config.yaml
arch: "inception"
hop_length: 320
win_length: 400
stem: "deep"
widths: [96, 144, 208, 320]
max_precond_dim: 512
merge_dims: true
Rows from block 4 of a small multi-label audio tagger, named by matrix and row number. Each number is 200 + 40 x the weight over its row's rms, rounded and kept within 0 to 999. All counts start at 0. After the name is the row's rms in percent of the matrix's.
Before each channel's rows are labels from the 100 clips, of 14848, where the channel reaches its highest value: "top examples" is what is common among them. Only what is clearly more common there than usual is listed. The data: short pieces for a synthesised band: melody, chords, bass and drums. In brackets: how many of the 100, against the usual share in percent.
# r30: branch 2 reduce pointwise conv (model.blocks.4.r3.0.weight, 52x144x1x1), inputs 72-143

top examples: organ-like (58 vs 10.6)
r30.23,095,200,200,200,200,278,200,200,200,200,200,200,200,200,200,200,200,200,200,200,200,200,145,200,200,200,200,200,236,200,283,200,200,200,252,161,200,200,200,200,200,200,200,200,200,117,114,200,200,200,200,200,95,200,269,316,84,200,200,120,155,200,200,271,242,200,200,200,200,200,200,200,112

top examples: marimba-like (38 vs 10.5)
r30.49,100,200,200,243,294,156,200,200,200,261,200,225,200,139,200,200,200,200,200,200,200,200,136,200,146,200,139,200,200,125,200,200,200,200,200,200,264,200,287,127,200,200,200,141,259,200,105,200,237,200,200,140,200,251,200,200,200,200,58,157,200,234,114,129,200,200,200,96,200,137,131,271,97

top examples: horn-like (40 vs 19.8)
r30.4,097,200,200,200,200,200,200,200,200,138,121,200,243,200,245,200,337,200,200,150,200,200,200,200,200,200,200,200,221,200,200,200,200,279,200,200,200,200,329,200,200,258,200,200,200,200,200,200,200,111,155,200,135,200,200,200,258,200,200,101,130,200,200,200,200,123,200,200,200,200,167,200,200

top examples: vibraphone-like (30 vs 10.5); melody instrument: vibraphone-like (27 vs 3.8)
r30.28,088,200,200,200,200,200,200,200,200,200,200,200,200,200,200,83,278,295,287,200,200,200,200,200,200,200,200,200,200,200,200,200,200,261,200,200,200,200,130,200,323,200,135,267,200,200,200,137,308,200,200,242,89,200,200,200,200,200,200,200,264,283,247,200,285,124,200,200,200,200,200,134,200

top examples: clap (54 vs 16)
r30.0,105,141,200,200,200,277,200,200,200,200,200,200,352,306,200,200,200,200,200,200,200,200,154,228,200,200,200,200,200,249,200,200,154,200,200,200,200,200,200,157,262,200,200,148,148,99,200,265,200,200,97,240,200,290,200,200,361,200,154,200,200,200,200,265,152,200,260,200,125,200,200,200,120

top examples: saw pad (50 vs 20)
r30.36,110,200,200,295,200,200,200,200,200,139,200,200,200,101,200,232,76,200,200,116,200,200,200,200,246,200,200,200,271,144,126,200,200,241,200,200,200,200,139,200,107,200,200,200,200,107,200,200,200,200,200,246,162,200,246,142,200,200,200,200,287,200,88,200,117,200,200,200,200,200,200,200,200

top examples: horn-like (44 vs 19.8)
r30.32,098,259,200,113,200,262,200,200,155,200,200,200,117,144,200,200,200,200,200,200,200,174,200,200,200,200,200,200,200,224,200,103,200,200,149,200,200,161,200,200,200,200,200,120,200,280,200,200,200,200,200,200,200,200,113,200,352,200,155,200,95,200,284,200,244,311,287,54,200,200,200,200,267

top examples: kick (98 vs 64.8); drums (98 vs 64.9); closed hi-hat (76 vs 23.2); square lead (32 vs 10.4)
r30.7,102,200,200,200,200,200,266,200,200,200,133,200,297,200,200,200,200,250,200,200,200,292,200,200,200,200,200,200,200,200,200,200,148,255,248,200,200,157,200,200,200,200,169,279,200,253,200,200,200,324,200,200,163,200,200,200,269,323,288,200,200,200,144,267,200,200,200,138,200,136,200,200,200

top examples: kick (100 vs 64.8); drums (100 vs 64.9); open hi-hat (95 vs 19.5); drum pattern: four on the floor (29 vs 5.4)
r30.1,095,200,200,200,127,116,200,154,200,200,200,200,200,200,200,200,200,119,200,200,140,200,233,200,200,171,200,200,161,200,200,200,200,200,108,200,200,200,273,70,129,133,200,200,200,200,200,200,200,200,129,200,200,200,200,200,200,299,200,256,200,200,200,200,200,200,200,200,200,200,283,128,276

top examples: square lead (39 vs 10.4)
r30.29,111,200,200,200,200,230,200,200,200,200,200,297,200,200,200,145,200,253,200,200,200,281,115,200,200,200,200,132,200,235,200,200,200,200,200,200,200,278,234,200,200,281,200,142,200,200,200,235,267,200,264,200,200,144,244,200,200,299,200,162,200,302,200,250,102,200,171,200,200,200,133,200,200

top examples: bass line (98 vs 64.2); bass guitar-like (94 vs 21.3)
r30.25,128,200,200,273,200,200,200,252,134,200,153,200,200,200,200,150,158,200,244,200,200,200,200,200,200,200,262,200,200,200,200,200,200,256,200,200,200,200,136,200,200,153,200,200,284,200,248,200,200,200,285,200,200,200,200,200,200,200,200,200,150,164,298,200,200,200,256,256,279,200,200,200,200

top examples: clipping (27 vs 8); text has "clipped" (27 vs 8)
r30.41,110,200,315,200,120,200,200,128,200,148,200,200,250,200,200,122,200,200,200,200,200,260,249,200,200,200,200,200,200,134,200,200,200,247,261,265,200,200,200,200,200,200,200,200,200,200,306,200,200,200,200,200,200,200,266,145,135,342,200,200,200,200,140,242,200,200,271,200,229,200,92,200,137

top examples: drums (100 vs 64.9); ride cymbal (99 vs 11.2); kick (99 vs 64.8)
r30.43,109,200,200,200,200,295,200,200,200,200,101,200,200,200,200,150,200,200,138,156,200,200,200,200,200,200,200,286,156,244,200,269,249,200,200,200,200,200,200,200,255,200,200,200,169,200,200,264,200,200,200,200,200,200,200,200,252,200,200,261,200,200,156,130,292,200,238,200,200,144,200,334,245

top examples: horn-like (68 vs 19.8); saw pad (53 vs 20)
r30.30,095,200,200,200,257,269,121,200,200,96,200,200,129,200,200,200,200,200,200,200,200,200,200,200,200,200,87,200,271,200,200,200,200,151,200,200,163,269,200,200,133,169,258,200,87,174,200,200,200,200,200,200,200,200,220,275,246,200,200,127,200,200,278,174,281,100,200,200,200,200,200,142,148

top examples: marimba-like (33 vs 10.5); melody instrument: marimba-like (29 vs 4.1); vibraphone-like (26 vs 10.5)
r30.48,106,200,239,200,200,269,200,161,200,200,200,200,351,104,274,280,254,200,200,200,200,200,200,200,200,200,113,200,200,200,200,260,200,200,200,200,200,200,119,200,131,200,169,200,249,200,200,200,200,200,200,200,200,200,200,279,200,200,200,200,93,243,71,200,200,146,200,304,200,200,200,200,200

top examples: horn-like (49 vs 19.8); melody instrument: horn-like (40 vs 3.9); sine tone (31 vs 4.1)
r30.14,093,200,153,200,307,200,200,155,127,200,200,200,200,200,200,138,200,118,200,200,200,269,200,138,200,200,200,200,200,200,88,200,200,200,200,200,200,269,200,143,200,240,101,200,200,200,200,278,200,200,200,200,167,200,200,200,200,200,279,200,87,200,278,296,200,200,298,200,200,200,140,200,230

top examples: harpsichord-like (35 vs 10.5)
r30.27,107,200,261,200,200,200,282,272,269,283,254,200,200,200,129,273,200,200,270,200,200,273,156,200,200,200,200,148,200,200,200,200,243,200,200,200,200,200,285,200,200,141,200,145,263,289,144,200,200,242,200,200,200,200,200,135,200,200,200,200,200,200,314,200,123,200,200,200,200,118,200,200,200

top examples: bass guitar-like (68 vs 21.3)
r30.39,108,200,200,343,200,157,253,200,156,200,200,200,112,200,200,200,155,200,200,114,200,200,200,200,200,200,126,238,200,200,200,200,200,200,200,200,200,200,200,291,200,200,111,200,200,200,200,200,200,200,200,328,200,200,160,200,113,200,170,302,200,200,200,200,200,200,200,200,200,200,200,200,293

top examples: text has "noise" (33 vs 10.2); vibraphone-like (28 vs 10.5); clipping (25 vs 8); text has "clipped" (25 vs 8)
r30.6,079,244,200,200,80,200,200,200,200,261,200,200,127,200,200,200,146,200,159,157,240,200,200,303,119,200,200,141,200,200,200,243,200,200,200,200,200,200,200,200,200,163,200,200,200,200,200,200,200,200,200,200,200,200,129,272,292,200,200,86,267,104,200,141,200,145,200,200,200,200,200,295,111

top examples: saw pad (63 vs 20); string section-like (36 vs 10.7); melody instrument: string section-like (32 vs 4); melody instrument: saw pad (30 vs 3.7)
r30.47,100,200,107,200,200,232,102,200,200,138,200,200,200,200,200,200,200,200,200,148,200,200,200,200,200,200,200,200,200,261,200,200,200,200,200,200,200,200,260,200,200,153,200,200,200,200,318,200,102,242,200,200,200,200,200,271,114,341,200,200,200,299,200,200,226,253,200,200,200,318,200,200,200

top examples: bowed string-like (45 vs 14.4); clipping (44 vs 8); text has "clipped" (44 vs 8)
r30.3,082,286,286,92,200,200,200,200,200,200,200,86,200,288,262,200,200,141,200,200,200,124,200,200,277,200,200,200,110,200,200,200,200,200,200,200,200,200,200,200,200,259,200,200,200,200,200,200,200,200,200,200,157,200,133,200,289,200,200,200,200,268,258,200,200,200,200,200,200,200,200,200,200

top examples: oboe-like (34 vs 4)
r30.37,068,200,200,200,200,322,200,200,200,200,145,200,257,200,144,200,200,200,200,135,200,200,200,366,200,200,200,200,283,140,200,200,299,153,200,200,200,200,200,107,200,200,200,200,200,200,105,200,200,200,200,200,200,200,200,200,200,200,329,200,200,200,141,302,200,200,200,200,104,200,200,200,200

top examples: closed hi-hat (55 vs 23.2); text has "noise" (26 vs 10.2)
r30.13,096,200,200,200,108,200,289,200,139,200,200,276,200,247,200,110,200,200,200,200,200,200,200,200,274,200,151,200,200,149,200,200,200,298,200,200,262,200,200,200,200,200,200,240,268,200,200,200,200,200,139,200,200,92,200,200,200,140,200,200,200,130,200,238,268,200,200,245,302,252,200,200,100

top examples: square lead (27 vs 10.4)
r30.5,100,200,200,290,200,200,250,200,262,235,200,200,200,200,277,200,147,200,280,200,200,163,115,200,200,200,200,279,200,200,200,200,200,200,297,200,200,200,157,200,109,200,200,200,200,200,200,200,261,200,200,200,200,200,200,200,200,322,130,140,200,283,200,200,200,103,85,229,200,200,200,200,200

top examples: reverberation (61 vs 34.2); text has "room" (61 vs 34.2); text has "reverberant" (61 vs 34.2)
r30.9,081,200,200,254,200,200,200,200,200,200,200,200,330,258,200,200,200,200,200,200,116,200,200,200,200,119,200,128,200,283,200,200,200,245,283,200,77,200,200,200,200,200,200,200,228,200,200,200,200,200,200,200,263,200,200,200,115,322,115,200,200,134,200,200,200,200,200,200,200,200,200,241,200

top examples: horn-like (56 vs 19.8); saw pad (50 vs 20)
r30.21,105,200,200,200,145,200,200,277,200,200,200,281,200,200,200,289,200,324,200,200,286,200,200,200,200,136,200,200,200,200,200,139,200,288,200,200,200,200,200,200,200,200,200,149,288,274,200,262,129,166,315,200,200,200,200,120,154,260,272,200,200,200,200,200,258,200,200,200,240,200,248,274,200

top examples: bass line (100 vs 64.2); bass guitar-like (64 vs 21.3); marimba-like (26 vs 10.5)
r30.35,085,200,200,272,200,200,200,200,200,200,200,200,200,297,200,200,200,130,200,200,200,200,257,200,200,145,200,200,175,200,200,200,200,200,200,200,200,200,200,200,200,127,200,144,89,200,200,200,287,200,283,249,200,256,297,200,200,294,285,200,147,200,200,100,200,200,200,92,200,131,125,137,200

top examples: kick (100 vs 64.8); drums (100 vs 64.9); snare (81 vs 32.4); ride cymbal (40 vs 11.2)
r30.18,081,272,200,200,200,200,200,200,129,246,149,200,200,112,200,200,200,200,200,119,200,200,298,200,200,200,200,200,167,200,200,200,200,200,200,344,200,250,304,200,200,165,200,200,200,200,200,200,200,200,200,158,200,200,120,200,280,200,97,200,200,152,200,200,200,341,200,200,120,200,200,200,200

top examples: bowed string-like (70 vs 14.4)
r30.2,099,200,226,157,260,225,200,200,200,200,82,200,200,200,200,200,200,200,145,200,200,116,200,200,200,200,200,200,200,135,200,200,88,233,200,200,200,200,200,200,200,200,103,200,200,200,200,269,259,138,200,275,200,200,200,200,200,102,324,200,200,250,200,95,200,94,200,200,200,200,200,200,258

top examples: snare (62 vs 32.4); shaker (60 vs 19.9)
r30.51,113,224,227,154,200,200,200,200,200,200,200,200,200,200,200,257,200,255,223,200,200,200,298,200,200,264,200,200,200,200,200,200,200,163,200,200,168,200,200,200,262,135,200,200,264,132,200,200,155,127,200,200,200,200,266,296,109,200,200,200,298,158,138,200,149,200,200,310,295,200,227,69,300

top examples: bass line (100 vs 64.2); bass guitar-like (64 vs 21.3)
r30.8,097,149,200,200,200,200,276,200,200,200,200,287,200,200,102,200,200,269,200,200,243,200,200,200,139,200,200,200,200,200,200,251,200,200,200,262,200,275,282,200,200,200,265,200,200,200,200,200,200,145,200,200,200,200,145,200,200,200,200,200,200,200,200,136,24,200,200,332,200,200,270,200,200

top examples: muffled (low-pass) (50 vs 12.2); electric piano-like (40 vs 10.3)
r30.24,104,139,200,268,200,200,241,200,200,170,200,151,200,269,200,200,249,292,200,200,200,200,245,123,200,200,200,281,141,200,200,200,150,200,258,200,282,264,200,200,200,200,253,200,200,200,200,200,241,200,200,200,200,200,200,200,200,200,200,200,286,200,200,245,200,200,266,200,135,273,112,126,200

top examples: bass guitar-like (59 vs 21.3); plucked string-like (28 vs 10.1)
r30.16,099,175,200,340,200,200,200,200,200,256,200,200,200,281,200,116,200,200,108,244,200,200,200,125,200,200,200,200,269,200,200,200,200,200,200,200,200,200,144,200,200,200,200,200,200,200,200,200,200,252,200,171,200,200,200,145,200,75,301,200,87,129,173,200,200,276,200,286,74,200,200,200,200

top examples: closed hi-hat (47 vs 23.2); clap (36 vs 16)
r30.20,093,307,89,200,200,259,200,119,200,200,200,282,200,200,200,128,120,127,302,200,294,200,200,200,200,200,200,200,259,200,243,137,200,200,200,200,200,200,148,200,264,200,200,200,200,200,106,200,200,200,200,200,200,200,200,200,200,246,200,200,301,200,200,200,200,123,120,159,112,200,200,200,200

top examples: closed hi-hat (58 vs 23.2); clipping (28 vs 8); text has "clipped" (28 vs 8)
r30.12,099,318,200,200,200,200,200,88,200,200,200,233,200,128,246,200,127,200,200,200,200,200,200,200,200,200,295,200,200,200,200,200,268,200,200,200,281,140,200,200,200,264,200,230,200,200,242,200,139,231,263,200,200,200,243,200,101,200,200,200,251,200,200,200,200,200,200,200,156,251,200,200,243

top examples: kick (99 vs 64.8); drums (99 vs 64.9); closed hi-hat (90 vs 23.2)
r30.33,087,200,200,200,200,115,200,200,200,87,200,256,200,84,200,200,200,267,152,161,200,200,200,268,230,277,200,228,155,200,200,326,286,160,173,322,200,178,267,136,125,150,200,200,200,200,118,200,129,200,200,200,98,200,200,200,200,200,200,200,200,200,269,200,254,200,200,200,200,200,200,200,200

top examples: saw pad (58 vs 20)
r30.10,105,200,200,200,200,200,126,200,200,200,200,200,200,200,238,200,200,200,200,200,110,200,200,200,282,200,200,248,250,200,253,200,168,200,200,200,103,152,200,200,200,200,250,340,200,200,200,159,200,200,200,200,200,200,252,200,140,200,147,200,251,200,200,153,200,172,173,289,92,200,200,200,200

top examples: reverberation (64 vs 34.2); text has "room" (64 vs 34.2); text has "reverberant" (64 vs 34.2); clap (47 vs 16)
r30.44,088,163,200,145,243,291,200,200,200,286,200,106,200,200,265,200,265,200,200,200,135,200,200,200,200,200,200,200,200,283,200,200,200,200,200,200,200,200,200,200,200,200,200,200,296,200,200,237,200,200,200,291,200,200,200,115,169,87,200,264,119,200,200,77,200,200,200,200,200,324,200,140,122

top examples: bass line (100 vs 64.2); horn-like (55 vs 19.8); bowed string-like (39 vs 14.4)
r30.40,101,200,200,200,271,200,200,279,260,200,232,200,275,200,200,200,243,200,200,298,200,200,264,200,163,200,200,200,200,200,154,200,281,200,200,171,305,200,306,166,119,200,200,264,200,200,200,200,200,200,200,200,126,132,200,200,200,260,200,200,200,200,120,200,200,200,278,200,200,200,200,200,200

top examples: bass line (99 vs 64.2); bass guitar-like (96 vs 21.3)
r30.22,109,200,150,276,200,200,273,200,255,200,200,259,200,200,200,200,200,128,100,200,120,200,326,200,200,200,200,200,200,200,200,259,200,200,200,200,200,200,200,200,200,200,200,200,200,200,118,297,200,98,307,277,267,277,133,200,251,200,200,142,200,200,200,200,200,200,200,200,139,270,200,200,200

top examples: clarinet-like (37 vs 10.8); square lead (26 vs 10.4)
r30.42,101,200,200,200,200,200,200,273,126,103,131,200,275,311,303,200,200,200,294,286,141,280,200,136,200,200,200,262,200,200,200,200,67,279,131,200,200,200,200,200,200,200,200,200,200,200,200,200,200,200,200,200,200,200,240,200,200,200,200,200,125,200,151,200,200,200,268,117,200,200,160,200,200

top examples: horn-like (51 vs 19.8)
r30.17,101,293,200,200,200,200,200,200,200,200,200,200,200,200,260,200,200,200,200,200,285,133,200,200,200,200,200,200,200,200,200,169,200,200,200,200,200,232,200,200,280,200,200,200,200,200,200,200,162,200,200,200,200,200,200,200,200,360,277,200,200,200,154,200,200,200,200,156,200,200,200,200,132

top examples: bass line (100 vs 64.2); bowed string-like (71 vs 14.4); marimba-like (28 vs 10.5)
r30.11,090,200,200,200,286,200,200,267,200,200,200,131,146,200,200,200,200,200,200,200,200,200,200,200,200,200,200,200,200,200,200,261,200,200,249,200,200,200,200,200,200,200,200,200,200,200,200,354,200,200,231,200,200,200,200,200,200,200,200,265,200,142,200,142,259,200,123,200,200,200,65,200,248